{"model": "image classifier", "dataset": "pixel-art sprites of 400 made-up characters on tiled backdrops", "train_examples": 395000, "image_size": 24, "crop_scale_min": 0.8, "horizontal_flip": false, "targets": ["colour"], "num_classes": 12, "arch": "resnet_bottleneck", "norm": "batchnorm", "activation": "silu", "drop_path": 0.2, "depths": [3, 4, 6, 3], "kernel_size": 3, "stem": "single", "avg_pool_shortcut": true, "widths": [192, 384, 768, 1536], "loss": "binary_cross_entropy", "init": "lecun_normal", "residual_init": "zero_last", "optimizer": "muon", "muon_scale": "spectral", "lr": 0.015, "momentum": 0.85, "nesterov": true, "orthogonalizer": "newton_schulz_5", "adamw_lr_other_params": 0.0022, "grad_clip": 1.0, "gradient_centralization": true, "steps": 9400, "batch_size": 384, "epochs": 9.1, "lr_schedule": "linear", "final_lr_fraction": 0, "warmup_steps": 180, "weight_decay": 0.04, "adamw_weight_decay_other_params": 0}
Rows from block 10 of a small image classifier, named by matrix and row number. Rows with one number belong to one channel. Each number is 200 + 20 x the weight over its row's rms, rounded and kept within 0 to 999. All counts start at 0.
After each channel's rows are labels from the 100 images, of 14848, where the channel reaches its highest value: "strongest on" is what is common among them. Only what is clearly more common there than usual is listed. The data: pixel-art sprites of 400 made-up characters on tiled backdrops.
# convs1: 3x3 conv (model.blocks.10.convs.1.weight, 192x192x3x3, each kernel summed), inputs 0-95
# convs2: expand pointwise conv (model.blocks.10.convs.2.weight, 768x192x1x1, transposed), outputs 0-127

convs1.76,229,180,223,198,208,185,242,220,222,225,212,195,208,171,212,201,215,213,235,207,196,239,188,205,199,201,190,197,182,228,214,138,206,206,221,210,199,203,222,196,258,196,172,191,219,225,203,199,142,160,211,214,205,195,200,198,174,193,179,206,210,196,179,202,223,223,182,211,221,217,187,213,189,191,207,202,184,215,196,199,218,195,162,208,190,215,197,202,203,203,225,194,239,190,188,209
convs2.76,196,211,171,195,206,195,217,204,212,188,207,209,198,153,211,224,214,189,214,146,190,219,186,178,191,185,195,226,200,209,196,209,206,179,183,231,215,215,208,194,237,157,187,192,185,215,188,203,195,205,204,195,200,211,194,192,184,206,207,185,215,210,198,165,188,193,225,274,211,164,193,198,202,196,211,195,195,219,203,211,221,205,184,201,212,211,191,193,197,194,201,193,217,205,229,227,198,207,200,230,220,186,213,188,264,188,195,202,219,255,196,211,193,198,212,264,195,177,210,220,193,191,212,206,183,190,229,202
strongest on: black

convs1.72,207,179,194,242,187,212,194,197,197,196,201,222,205,201,230,186,193,183,195,199,196,188,189,193,226,204,232,171,200,169,201,203,207,210,225,229,184,224,213,184,170,169,208,197,193,198,170,206,178,194,185,210,177,163,188,193,168,207,212,198,269,192,208,195,203,187,200,195,254,199,166,198,198,197,199,192,206,198,172,182,268,188,191,213,218,238,199,217,269,195,186,180,200,190,218,253
convs2.72,205,209,196,200,204,198,185,197,210,209,194,160,205,199,190,180,171,190,193,238,230,211,202,186,205,205,196,199,197,200,204,201,200,189,193,201,192,202,197,190,184,180,337,192,239,190,195,229,187,210,177,208,191,203,189,202,198,212,196,194,197,225,162,213,199,212,199,142,201,228,185,194,198,192,180,193,194,184,204,195,206,223,196,195,225,238,202,198,211,204,206,206,216,202,207,216,201,211,217,197,197,197,183,218,199,223,195,198,194,183,192,184,206,192,176,197,213,182,189,208,191,200,173,207,200,209,207,201
strongest on: teal; large

convs1.51,198,183,205,233,186,207,165,214,194,209,208,215,203,183,218,202,201,215,178,190,224,128,218,227,187,169,206,210,178,164,130,174,198,207,207,204,229,218,216,200,181,208,240,178,200,196,199,176,232,225,212,193,198,184,207,181,192,184,190,195,206,198,197,220,193,218,209,174,193,191,193,176,193,172,195,192,195,186,195,199,202,195,133,222,202,205,191,235,211,185,181,203,149,215,212,198
convs2.51,185,194,200,211,202,201,226,198,269,187,199,199,207,234,190,205,201,205,204,214,176,201,211,205,205,208,188,176,201,203,211,192,202,205,177,215,200,197,187,200,230,168,146,193,161,173,181,210,192,193,158,171,197,203,214,196,195,205,210,195,197,193,187,216,203,177,208,205,201,328,211,194,206,193,216,191,216,186,200,222,188,213,221,210,240,158,199,211,227,196,206,250,227,204,203,209,196,199,186,215,204,206,218,197,169,172,203,213,200,165,183,220,188,187,204,128,206,223,199,234,209,204,175,203,193,191,173,199
strongest on: brown

convs1.141,179,206,212,200,202,189,221,175,205,186,202,250,233,192,251,214,185,229,190,179,231,140,196,195,226,196,213,193,191,198,198,190,167,191,196,177,211,204,190,220,182,186,211,219,220,191,198,214,177,236,185,185,178,189,207,203,236,196,201,180,202,220,216,185,232,217,182,201,182,237,203,178,208,204,232,227,217,175,165,223,197,218,195,189,186,197,198,160,186,196,214,186,189,181,168,214
convs2.141,204,211,203,188,207,202,173,195,147,201,192,216,187,168,221,217,191,204,189,146,203,210,196,208,207,199,209,218,204,198,210,185,205,195,217,203,193,171,181,202,158,205,201,197,213,190,224,194,170,205,308,223,201,199,202,208,213,191,206,205,201,213,194,171,209,201,183,139,166,190,195,204,212,246,198,205,196,216,192,245,213,203,212,204,228,251,189,212,215,206,195,206,199,202,188,195,215,193,207,218,219,202,211,245,174,177,197,200,191,203,198,193,201,208,230,217,191,172,214,144,202,203,228,233,225,194,208,194
strongest on: brown

convs1.116,192,192,235,176,194,203,219,188,263,206,193,210,227,188,228,193,187,192,182,183,207,189,185,187,212,217,212,222,207,190,204,195,186,231,182,184,203,198,196,198,192,180,168,203,210,207,329,182,188,178,232,207,204,179,203,185,173,217,183,193,220,225,227,210,205,234,206,165,212,176,190,185,208,205,161,192,189,216,167,211,199,195,225,186,200,201,211,187,233,243,223,192,211,182,193,216
convs2.116,201,222,220,207,202,210,218,211,203,203,203,203,202,166,175,203,190,177,193,202,212,202,207,207,206,198,245,282,195,195,200,192,220,212,209,193,201,153,187,190,161,174,176,200,195,244,233,175,183,208,233,218,202,188,170,199,207,202,197,198,197,211,172,150,201,213,196,216,208,221,169,176,208,227,249,211,161,206,206,202,217,192,196,191,194,172,202,223,195,210,148,153,182,209,198,181,198,195,177,172,164,211,199,199,257,186,202,193,206,207,216,223,199,173,198,192,197,210,255,220,189,190,193,203,211,222,175,202
strongest on: red

convs1.146,211,191,178,201,193,199,214,199,192,184,210,189,219,213,204,207,204,214,193,151,140,156,195,170,191,193,232,207,170,210,199,224,241,193,210,209,238,206,239,217,218,186,191,200,203,174,198,187,182,242,184,210,205,196,215,170,205,232,238,240,197,193,196,208,185,184,205,227,186,189,210,220,215,185,191,186,188,204,189,224,199,185,199,200,203,173,195,228,210,210,203,244,173,203,227,190
convs2.146,196,187,203,180,206,183,198,201,130,163,202,210,187,195,162,192,168,238,204,231,202,203,201,188,184,202,152,166,193,191,209,213,212,206,194,198,215,180,200,205,167,205,212,202,229,204,194,200,211,229,205,184,184,205,197,208,222,226,191,206,193,230,186,156,208,180,193,199,180,194,176,214,184,192,200,220,162,183,200,157,210,204,207,206,197,246,206,213,203,198,228,221,183,199,178,201,193,195,191,212,232,217,155,196,179,129,208,192,214,210,218,159,204,199,185,238,194,170,173,172,161,187,209,191,222,180,190,198
strongest on: red

convs1.114,209,161,191,200,201,192,201,211,239,212,196,183,183,228,221,202,176,193,197,197,183,192,187,215,205,222,220,228,219,208,186,174,184,235,230,221,180,238,195,190,187,228,216,144,223,205,215,243,173,181,204,216,209,195,219,194,206,125,191,201,205,168,172,238,220,172,208,227,157,186,155,190,169,211,190,181,215,221,204,186,223,194,203,182,184,197,210,175,220,197,186,201,212,204,176,188
convs2.114,199,202,197,199,184,202,195,210,216,185,213,224,208,216,175,193,218,199,204,210,154,204,204,182,198,207,190,204,211,196,194,183,184,224,204,204,189,190,183,199,181,202,224,217,177,203,172,176,160,187,154,170,192,199,208,207,200,217,197,203,181,221,218,275,192,215,192,220,189,182,196,209,195,202,216,214,146,202,192,192,208,193,205,196,177,187,193,202,227,207,191,208,204,209,190,207,211,204,195,194,214,179,179,187,156,195,210,189,179,202,174,212,209,197,223,210,196,197,212,216,202,193,190,195,322,204,184,198
strongest on: white

convs1.71,228,174,200,175,188,180,203,199,206,187,195,211,216,196,208,216,241,182,200,186,208,213,251,198,208,216,181,192,219,197,206,203,209,169,192,216,190,207,216,192,227,187,185,168,237,183,189,192,190,185,189,201,196,205,205,177,202,218,199,208,192,235,174,222,219,185,196,193,177,216,164,222,219,203,163,200,217,203,193,205,201,201,218,204,204,213,193,190,165,192,198,166,196,180,207,180
convs2.71,200,183,200,210,205,204,184,209,168,211,204,217,196,179,224,209,196,162,191,193,213,212,194,193,192,205,192,188,203,207,184,193,197,200,173,209,179,237,181,185,209,196,247,196,192,268,174,201,197,199,319,170,186,209,205,207,218,215,204,207,207,173,163,49,181,201,224,217,201,172,192,200,202,174,160,201,219,188,188,238,211,188,212,175,233,207,193,205,240,185,225,182,223,194,203,194,207,194,232,212,187,194,203,200,327,170,207,209,190,240,178,211,204,213,189,159,207,221,193,182,197,208,183,204,183,191,182,199
strongest on: green

convs1.49,182,177,199,204,206,178,188,226,197,194,205,201,204,244,242,229,179,212,218,214,193,217,174,203,173,209,200,192,186,213,223,203,227,172,189,190,178,215,194,202,184,199,195,223,239,181,199,199,219,206,175,198,196,190,194,183,198,166,215,229,196,223,181,208,218,185,174,196,189,219,191,212,165,208,182,228,207,213,232,229,180,222,228,197,205,231,181,139,196,181,237,208,216,184,188,208
convs2.49,190,215,228,194,203,197,208,210,225,209,193,179,196,200,197,245,200,166,198,249,198,192,218,169,211,197,194,207,195,209,219,200,208,230,210,254,216,206,168,183,207,185,229,201,232,240,156,173,187,195,196,177,196,203,199,194,217,201,194,199,211,187,196,165,194,208,232,156,220,203,184,180,212,166,196,177,179,206,199,205,201,209,220,215,204,194,195,203,249,205,191,179,186,203,209,188,208,213,183,155,208,220,228,189,180,200,203,216,185,181,209,201,182,200,197,223,206,186,196,186,197,194,211,187,296,205,202,202
strongest on: white

convs1.103,205,209,205,182,201,193,172,216,196,210,184,202,195,194,201,197,181,196,194,209,201,190,209,175,294,199,202,224,240,208,216,208,223,199,207,222,203,190,203,206,201,187,202,205,195,205,178,202,175,192,191,213,177,180,192,188,197,218,185,201,211,201,227,200,194,195,184,177,237,240,199,206,209,192,191,185,211,219,207,193,178,199,180,179,212,190,211,181,188,222,178,196,196,210,207,172
convs2.103,196,212,205,184,204,183,136,199,197,188,201,233,191,183,196,214,198,235,199,190,242,198,197,201,196,203,196,196,202,201,199,204,188,197,195,203,198,183,215,191,201,192,160,207,185,203,194,186,203,207,164,235,191,198,206,202,209,201,195,210,201,116,194,212,202,216,195,184,194,236,196,203,201,215,237,206,201,194,199,206,198,191,189,188,224,188,194,199,208,192,193,191,215,205,189,240,204,198,336,206,187,182,204,221,188,186,201,192,202,211,208,205,203,203,192,204,190,192,203,202,184,211,207,208,195,209,213,202
strongest on: green

convs1.102,205,195,193,189,238,203,240,216,179,185,214,208,150,219,178,232,219,170,200,181,202,190,212,194,209,232,183,222,201,224,212,200,220,209,197,211,203,203,210,197,236,176,202,165,209,187,211,191,235,202,194,173,218,226,200,199,222,200,198,211,155,204,207,206,158,192,192,223,172,177,203,233,197,190,176,194,196,190,215,197,169,191,211,204,238,176,208,170,180,195,193,208,201,171,205,188
convs2.102,223,153,195,229,194,201,219,191,216,177,226,226,212,225,202,168,196,163,195,248,187,204,197,218,185,218,201,211,200,206,182,206,185,199,208,228,238,189,190,220,195,206,234,168,185,203,231,213,183,191,205,175,183,205,194,195,195,218,188,190,193,202,208,221,191,212,186,226,197,171,208,215,190,207,222,163,229,201,197,188,192,192,190,196,216,213,196,205,208,215,190,149,185,202,198,197,197,223,167,169,179,199,218,213,178,175,214,169,196,174,184,182,188,189,174,204,192,213,202,217,215,181,200,205,210,168,203,199
strongest on: white

convs1.120,213,184,243,189,231,197,175,173,224,195,216,210,242,183,185,181,172,180,221,168,202,217,163,213,175,172,196,213,205,201,195,216,210,211,223,160,242,188,189,192,219,199,187,171,161,198,232,171,214,187,229,214,207,221,152,194,185,220,217,206,204,216,181,218,203,204,215,176,192,199,212,190,188,201,163,184,153,197,197,205,201,232,205,211,205,220,213,190,205,201,220,206,227,197,167,214
convs2.120,187,195,209,183,203,195,202,194,174,198,202,201,197,197,185,198,172,174,201,221,146,226,191,188,183,201,200,212,210,204,186,195,171,168,212,199,204,196,178,191,165,211,155,208,216,197,188,209,197,191,209,211,178,202,206,205,189,197,201,183,191,213,185,182,231,211,235,119,180,184,209,193,198,133,176,225,226,197,165,192,230,200,210,179,250,235,177,211,207,193,175,224,191,202,192,206,190,216,189,166,178,207,197,168,193,228,224,202,187,210,239,217,241,175,195,230,187,205,194,230,198,197,194,197,161,188,202,193
strongest on: black

convs1.63,134,199,182,207,218,205,207,203,204,184,205,218,166,180,221,212,183,205,201,196,196,202,182,195,214,195,212,180,210,198,212,185,207,176,199,237,223,226,171,198,195,212,177,224,210,170,214,210,200,225,217,218,209,191,185,169,207,200,181,175,194,226,197,232,196,181,215,181,178,197,221,212,178,202,163,194,200,192,222,220,216,197,197,196,187,149,232,196,192,183,227,199,189,198,188,198
convs2.63,189,223,182,184,192,211,206,195,181,180,196,200,210,190,213,163,184,188,201,214,204,185,197,198,208,201,193,197,208,203,201,198,198,220,186,206,201,208,193,198,175,168,212,192,203,216,208,194,197,199,387,197,205,206,201,205,200,209,195,198,191,212,172,232,202,210,215,213,191,188,203,205,188,188,211,192,179,194,180,163,213,195,195,214,183,170,211,193,203,204,218,156,191,208,202,214,189,204,203,250,213,202,200,190,186,197,203,192,211,163,201,194,213,210,203,211,188,213,191,95,206,207,184,219,217,205,189,199
strongest on: grey

convs1.174,216,219,215,220,214,209,182,174,222,224,187,212,197,203,196,190,233,193,197,190,212,217,204,213,206,195,206,197,190,178,190,162,196,227,221,192,207,192,190,194,159,188,220,186,175,190,213,203,198,218,180,174,201,213,190,202,183,197,211,204,217,201,185,244,207,207,234,187,202,201,236,176,185,235,175,205,182,196,205,195,208,227,171,196,198,207,209,184,200,197,185,179,164,204,191,208
convs2.174,198,200,217,202,202,209,197,189,245,199,205,225,193,172,218,217,228,170,190,177,210,190,197,201,200,210,202,211,200,190,194,195,185,232,201,191,206,155,207,200,227,214,198,215,151,148,194,177,216,207,211,183,205,185,183,214,196,196,197,194,188,219,194,225,202,187,230,190,200,214,196,208,202,207,202,176,198,220,197,185,209,188,205,177,175,259,200,207,196,216,203,200,202,190,217,183,204,196,189,216,209,184,177,205,193,199,189,245,209,206,192,206,192,198,194,341,211,175,201,192,202,176,192,223,188,233,226,204
strongest on: black

convs1.32,190,202,185,219,195,182,195,229,185,184,193,182,204,218,177,181,185,197,215,190,213,192,205,180,261,213,228,226,207,243,204,217,223,182,199,223,193,185,189,191,197,204,178,179,189,188,193,181,213,214,187,206,173,181,191,212,200,212,206,192,224,195,195,207,178,191,183,180,204,206,193,192,211,199,190,223,192,206,211,194,200,196,177,182,194,192,207,184,259,210,173,203,220,219,236,254
convs2.32,199,188,194,178,216,185,128,198,210,193,191,177,193,209,220,184,201,195,201,252,152,205,201,205,198,198,190,206,208,195,205,201,193,220,205,207,211,198,190,191,197,176,177,205,198,195,194,216,193,221,210,209,191,193,195,204,208,208,199,195,203,116,145,212,224,207,221,235,202,174,200,209,191,239,202,187,196,207,209,185,202,212,176,198,237,212,203,202,210,211,196,193,204,197,218,234,205,199,293,214,208,206,169,225,181,203,210,196,191,186,191,207,177,198,202,215,193,207,189,207,196,197,180,225,226,210,210,201
strongest on: green

convs1.133,233,196,179,192,178,218,192,177,221,226,216,193,217,213,184,154,163,202,206,226,193,214,202,227,198,191,178,167,187,158,198,167,218,208,193,194,211,231,201,222,183,192,181,204,175,201,252,198,225,196,208,200,214,183,211,217,226,215,175,212,170,211,166,174,198,190,211,173,206,204,211,186,210,183,218,233,193,174,201,181,214,198,197,208,204,200,171,176,201,191,199,207,204,237,162,196
convs2.133,216,255,206,196,208,212,208,193,165,202,197,202,190,194,182,216,207,181,217,253,180,208,189,227,213,193,196,207,197,191,197,192,201,178,193,182,212,174,191,190,185,212,197,220,179,196,234,161,210,218,198,180,190,200,176,204,191,207,190,204,203,210,207,240,239,191,209,143,192,234,173,189,200,166,238,175,218,205,205,179,198,199,195,217,184,211,180,213,214,187,188,189,191,198,230,203,221,200,208,180,168,187,199,231,198,226,199,161,209,229,216,170,235,193,177,179,213,201,234,239,197,198,216,223,185,226,195,196
strongest on: black; teal

convs1.47,191,209,190,197,200,176,199,176,207,189,174,227,207,213,178,223,198,208,211,225,173,203,188,193,201,177,228,182,212,198,180,222,212,162,198,172,251,206,186,251,199,195,226,181,175,216,204,176,204,188,200,200,169,225,193,198,186,172,197,177,197,202,219,179,209,209,194,186,187,178,165,234,227,228,176,163,196,212,205,174,180,245,212,189,190,202,222,189,190,204,198,196,159,186,194,230
convs2.47,206,228,228,178,197,178,226,192,202,221,198,192,200,193,181,204,174,208,178,236,206,208,196,185,207,194,223,173,200,191,194,205,200,156,204,225,191,211,209,205,186,190,204,218,207,202,222,215,238,196,167,185,196,190,185,196,201,185,199,186,186,220,227,171,176,198,210,152,165,180,188,211,208,232,213,193,180,195,210,188,206,205,191,193,173,172,204,193,172,206,202,195,198,194,174,182,201,190,181,177,211,190,190,189,169,204,206,207,188,167,202,219,177,194,182,224,202,207,158,213,223,218,234,176,197,218,186,191
strongest on: pink; grey

convs1.157,170,189,194,193,159,187,224,203,289,196,202,205,215,191,197,210,189,193,168,169,201,203,192,191,219,209,178,231,220,224,176,214,177,236,180,198,182,213,207,205,209,205,188,182,197,189,363,204,185,202,227,223,195,197,183,210,193,186,179,222,204,203,196,172,188,180,194,213,200,194,200,200,201,209,186,200,198,182,204,193,184,209,214,184,200,203,204,180,194,217,223,194,194,185,168,194
convs2.157,205,192,180,211,198,232,210,209,178,219,207,226,191,213,200,209,198,198,200,200,211,191,211,203,199,201,225,286,205,205,181,199,192,183,203,213,171,218,209,184,192,173,197,192,185,171,186,192,192,222,207,152,196,166,183,203,219,209,199,189,194,188,204,222,175,182,195,233,215,204,189,190,216,178,230,184,238,191,195,224,207,205,225,181,222,223,205,189,224,208,148,213,208,208,218,199,203,216,201,197,149,220,201,232,167,148,214,208,195,159,218,197,209,180,192,206,192,210,249,199,207,191,201,190,227,208,180,201
strongest on: red

convs1.79,186,184,190,198,175,195,211,179,167,179,236,238,216,218,204,194,178,195,204,211,208,200,211,173,229,199,190,185,208,239,182,211,233,156,190,190,202,215,198,215,209,200,199,217,177,186,165,184,251,183,220,162,195,171,195,205,198,203,189,193,202,177,189,212,199,188,197,181,233,187,206,211,170,170,199,187,185,202,208,204,162,193,225,185,202,180,195,236,208,217,190,218,203,221,195,171
convs2.79,200,204,202,190,192,221,173,204,202,180,207,205,192,223,162,189,219,129,170,213,168,197,202,205,180,185,203,211,202,212,200,209,177,228,209,215,212,201,217,196,174,188,201,207,182,221,194,188,216,196,188,193,181,189,170,178,191,217,201,195,204,226,194,168,182,219,201,176,213,205,194,224,183,200,140,215,182,194,190,202,193,198,189,224,210,199,194,199,215,200,216,226,188,204,198,226,209,208,174,200,219,214,186,206,179,220,199,195,192,193,199,202,209,206,209,173,175,201,215,188,195,213,187,198,202,200,189,190
strongest on: teal; large

convs1.136,201,210,182,200,195,170,205,178,203,202,199,207,199,189,279,221,188,206,171,209,172,193,173,193,202,217,211,188,185,219,197,200,213,200,191,221,216,208,217,190,205,211,212,184,211,182,214,194,260,200,187,174,198,196,189,186,184,227,198,203,202,214,171,196,178,203,189,219,195,207,223,211,166,202,204,212,181,175,197,206,208,244,197,209,235,219,205,266,179,191,220,206,203,222,193,205
convs2.136,197,195,189,209,176,203,211,197,204,201,207,195,206,189,201,217,202,191,193,186,180,210,212,191,207,189,198,188,202,196,198,208,201,234,216,201,210,215,200,209,227,171,215,177,155,213,191,205,181,179,168,203,206,212,202,198,207,203,195,196,205,195,204,274,177,219,205,101,207,213,190,190,199,204,176,198,196,191,202,208,186,196,215,175,211,250,190,196,200,212,183,180,202,213,202,196,204,195,195,188,191,190,195,239,203,231,194,190,197,273,195,188,227,201,213,179,217,191,204,225,214,195,199,194,247,174,207,201
strongest on: black

convs1.163,196,215,186,222,220,187,202,185,183,224,207,232,189,179,289,205,160,210,204,193,177,176,189,202,205,204,199,209,205,200,202,186,177,199,195,191,210,223,195,211,199,194,189,217,207,202,198,209,247,180,192,197,186,205,164,196,181,191,186,214,205,184,188,198,189,228,210,166,205,196,222,175,188,179,182,200,179,186,217,177,205,207,210,185,200,217,197,220,223,189,227,211,219,220,175,197
convs2.163,205,222,162,191,194,215,236,190,184,181,193,214,208,248,189,231,207,187,210,208,170,167,215,198,185,197,201,193,197,194,189,199,203,195,178,174,222,199,161,231,197,198,141,178,184,153,205,224,221,213,219,200,198,176,195,206,205,183,211,194,207,179,207,294,198,173,203,196,214,192,206,199,201,194,194,225,227,206,212,209,199,211,205,208,168,171,197,212,220,196,190,180,207,201,206,201,203,205,151,187,200,209,198,171,169,174,212,228,202,240,199,197,200,204,205,219,218,227,193,187,220,194,213,203,209,190,176,194
strongest on: white; upper right

convs1.105,194,213,221,170,170,222,228,196,252,225,206,195,205,196,207,183,218,191,194,231,203,209,174,177,182,189,196,211,196,228,210,195,189,245,184,213,192,207,180,200,210,177,174,233,203,209,339,174,200,212,239,202,201,201,202,186,196,211,192,183,202,195,184,183,175,193,222,221,186,205,196,197,176,199,204,190,193,198,196,203,179,211,226,219,204,228,195,184,226,226,250,197,225,185,180,228
convs2.105,215,206,189,210,194,212,213,200,206,192,193,209,194,204,201,188,199,180,210,205,227,206,204,189,193,203,229,281,201,202,205,190,196,224,188,239,206,237,194,216,232,182,221,207,145,167,189,201,210,201,218,214,219,192,193,205,179,194,191,213,210,213,211,193,197,188,231,234,189,203,205,198,210,180,225,219,207,199,201,183,203,201,226,193,187,203,200,208,188,216,140,242,204,201,193,205,194,194,198,207,126,197,197,163,196,189,199,181,207,192,200,216,191,164,204,204,201,192,290,198,194,182,201,197,221,216,210,193
strongest on: red

convs1.185,184,214,180,239,171,213,171,180,200,198,199,199,207,187,192,226,187,216,188,223,210,201,225,207,198,213,218,184,194,192,235,178,190,205,220,231,227,215,223,213,194,204,191,187,183,175,192,184,240,206,193,179,180,174,188,194,221,173,239,195,205,207,206,204,176,175,218,147,211,207,191,178,173,192,186,250,192,209,217,187,236,189,205,228,187,210,189,152,189,198,196,160,246,214,176,225
convs2.185,209,184,220,211,205,202,192,193,202,202,179,172,200,203,204,210,186,210,209,228,228,215,204,206,209,214,190,188,205,195,162,203,198,132,193,174,178,178,162,212,174,179,189,204,256,170,202,213,203,196,171,211,192,191,211,193,208,191,200,187,199,212,208,140,218,155,201,178,217,184,220,200,206,120,205,191,212,164,208,176,204,194,202,227,213,214,202,199,179,201,197,207,211,204,179,188,196,191,205,235,188,170,202,218,155,192,199,220,202,167,205,193,181,188,182,208,216,205,175,249,207,218,190,191,228,192,170,198
strongest on: teal

convs1.29,182,198,175,193,195,191,174,189,212,175,196,205,208,201,241,199,209,203,215,162,229,201,213,200,195,192,200,195,213,220,216,235,220,190,210,204,205,192,193,180,181,205,229,190,216,223,211,181,206,175,186,195,167,148,202,197,214,227,176,202,203,200,178,196,218,192,193,192,218,221,180,201,208,169,169,200,234,186,212,210,198,233,183,213,230,216,183,198,191,216,179,168,206,197,172,189
convs2.29,179,195,193,192,199,207,204,214,180,215,201,203,206,204,198,202,196,240,200,179,197,194,203,210,200,196,174,175,214,211,212,205,192,184,179,225,206,235,185,185,203,232,217,212,217,226,198,214,189,180,285,224,213,204,202,210,192,226,206,190,200,186,179,211,171,220,180,203,201,232,189,197,209,178,220,198,218,210,183,233,201,204,219,186,215,198,194,205,198,194,206,203,184,203,173,211,198,194,205,229,191,203,203,181,203,198,210,196,213,183,197,205,209,207,176,178,205,202,187,178,215,195,177,216,167,167,224,198
strongest on: white

convs1.19,181,186,192,203,197,213,192,193,193,180,263,251,234,214,182,195,180,198,201,211,195,186,210,162,216,199,211,193,201,166,196,209,211,198,226,208,207,200,193,197,195,182,198,188,196,198,187,180,165,177,209,207,221,186,193,185,212,201,205,206,210,183,210,203,196,193,206,191,251,212,191,198,215,185,188,181,198,201,194,206,178,200,196,205,201,216,213,174,180,200,163,195,190,203,210,169
convs2.19,186,191,191,199,195,197,170,201,203,195,205,177,195,207,194,211,203,211,201,213,47,198,202,203,189,199,197,185,201,197,195,211,204,175,206,223,195,222,208,200,121,206,262,203,222,191,197,214,188,204,259,194,195,199,196,202,197,196,200,189,199,195,200,229,212,187,202,184,198,204,202,208,198,188,0,203,211,201,186,190,191,206,195,205,200,197,191,200,190,207,199,193,201,199,177,194,198,194,173,220,194,201,200,212,217,204,209,213,198,225,189,199,196,207,186,193,199,206,204,208,196,189,203,209,197,212,207,200
strongest on: teal

convs1.155,222,205,204,222,193,212,192,192,222,216,174,186,177,237,200,208,205,210,227,214,181,200,178,231,204,189,199,207,172,183,198,216,196,207,213,212,198,202,188,206,225,195,240,216,189,216,186,203,181,220,207,220,215,182,200,209,201,208,178,183,147,204,192,204,210,220,224,215,157,202,164,230,190,201,217,186,200,242,184,195,235,234,199,195,201,206,214,189,134,211,197,194,210,205,187,136
convs2.155,178,204,200,189,205,159,166,197,197,205,184,250,202,200,190,192,189,193,197,196,258,197,197,196,207,196,191,205,198,216,231,191,188,187,204,222,199,169,216,205,230,198,52,201,197,208,206,257,207,206,203,216,194,190,198,197,233,194,203,219,200,191,188,159,190,191,199,166,197,218,202,213,195,207,305,189,219,213,202,216,179,202,266,184,203,195,200,198,196,178,188,184,220,199,203,200,199,197,216,200,183,205,202,222,233,199,199,212,199,185,221,224,202,219,180,185,194,232,192,217,191,217,203,209,211,188,215,205
strongest on: teal

convs1.57,225,184,191,213,161,164,240,163,205,169,219,202,195,235,205,185,224,166,220,196,206,194,197,197,210,232,169,209,202,216,189,172,207,170,206,189,160,196,199,224,235,223,207,197,191,200,191,199,223,222,189,194,193,217,192,199,208,200,171,197,185,218,179,188,174,176,198,195,188,186,172,219,173,235,190,241,190,207,226,180,178,213,212,230,188,154,196,222,193,209,179,168,224,230,214,191
convs2.57,202,182,198,214,218,218,186,192,183,191,207,203,190,188,206,199,212,215,215,198,189,187,218,212,206,205,199,196,200,199,195,191,188,216,211,219,214,214,234,200,168,183,179,217,220,199,249,184,204,204,263,267,226,217,187,199,209,183,207,203,200,207,188,167,199,181,195,245,167,194,204,213,202,210,160,207,193,217,213,167,230,207,179,201,213,229,207,194,195,192,197,196,206,210,187,189,189,200,196,206,193,220,208,196,164,176,198,215,212,195,239,186,202,182,193,131,199,210,176,218,210,213,185,187,162,214,186,206
strongest on: white; large

convs1.164,202,196,183,218,184,195,208,180,194,183,198,221,179,186,299,195,187,196,215,189,194,213,164,197,201,219,202,171,182,225,207,160,216,188,207,200,207,202,214,194,179,193,227,207,200,209,186,199,175,203,192,172,181,205,192,195,179,186,193,188,192,205,189,204,173,183,217,183,188,222,216,228,178,182,166,203,194,195,203,196,212,243,184,200,210,209,198,229,215,203,249,217,217,209,187,182
convs2.164,199,196,192,194,181,206,192,201,200,200,209,181,194,203,206,198,194,220,185,177,219,194,215,210,198,190,197,206,199,201,201,201,219,207,207,223,207,200,202,203,220,171,222,203,149,200,254,200,202,197,173,209,205,190,198,203,199,215,206,203,207,202,206,234,179,190,205,204,204,201,198,200,200,232,232,205,231,197,220,159,181,200,201,221,214,243,208,203,213,199,193,265,211,201,206,199,205,199,167,179,190,205,180,217,200,205,196,193,189,183,188,188,206,210,202,200,206,196,190,219,193,208,208,194,181,175,205,197
strongest on: grey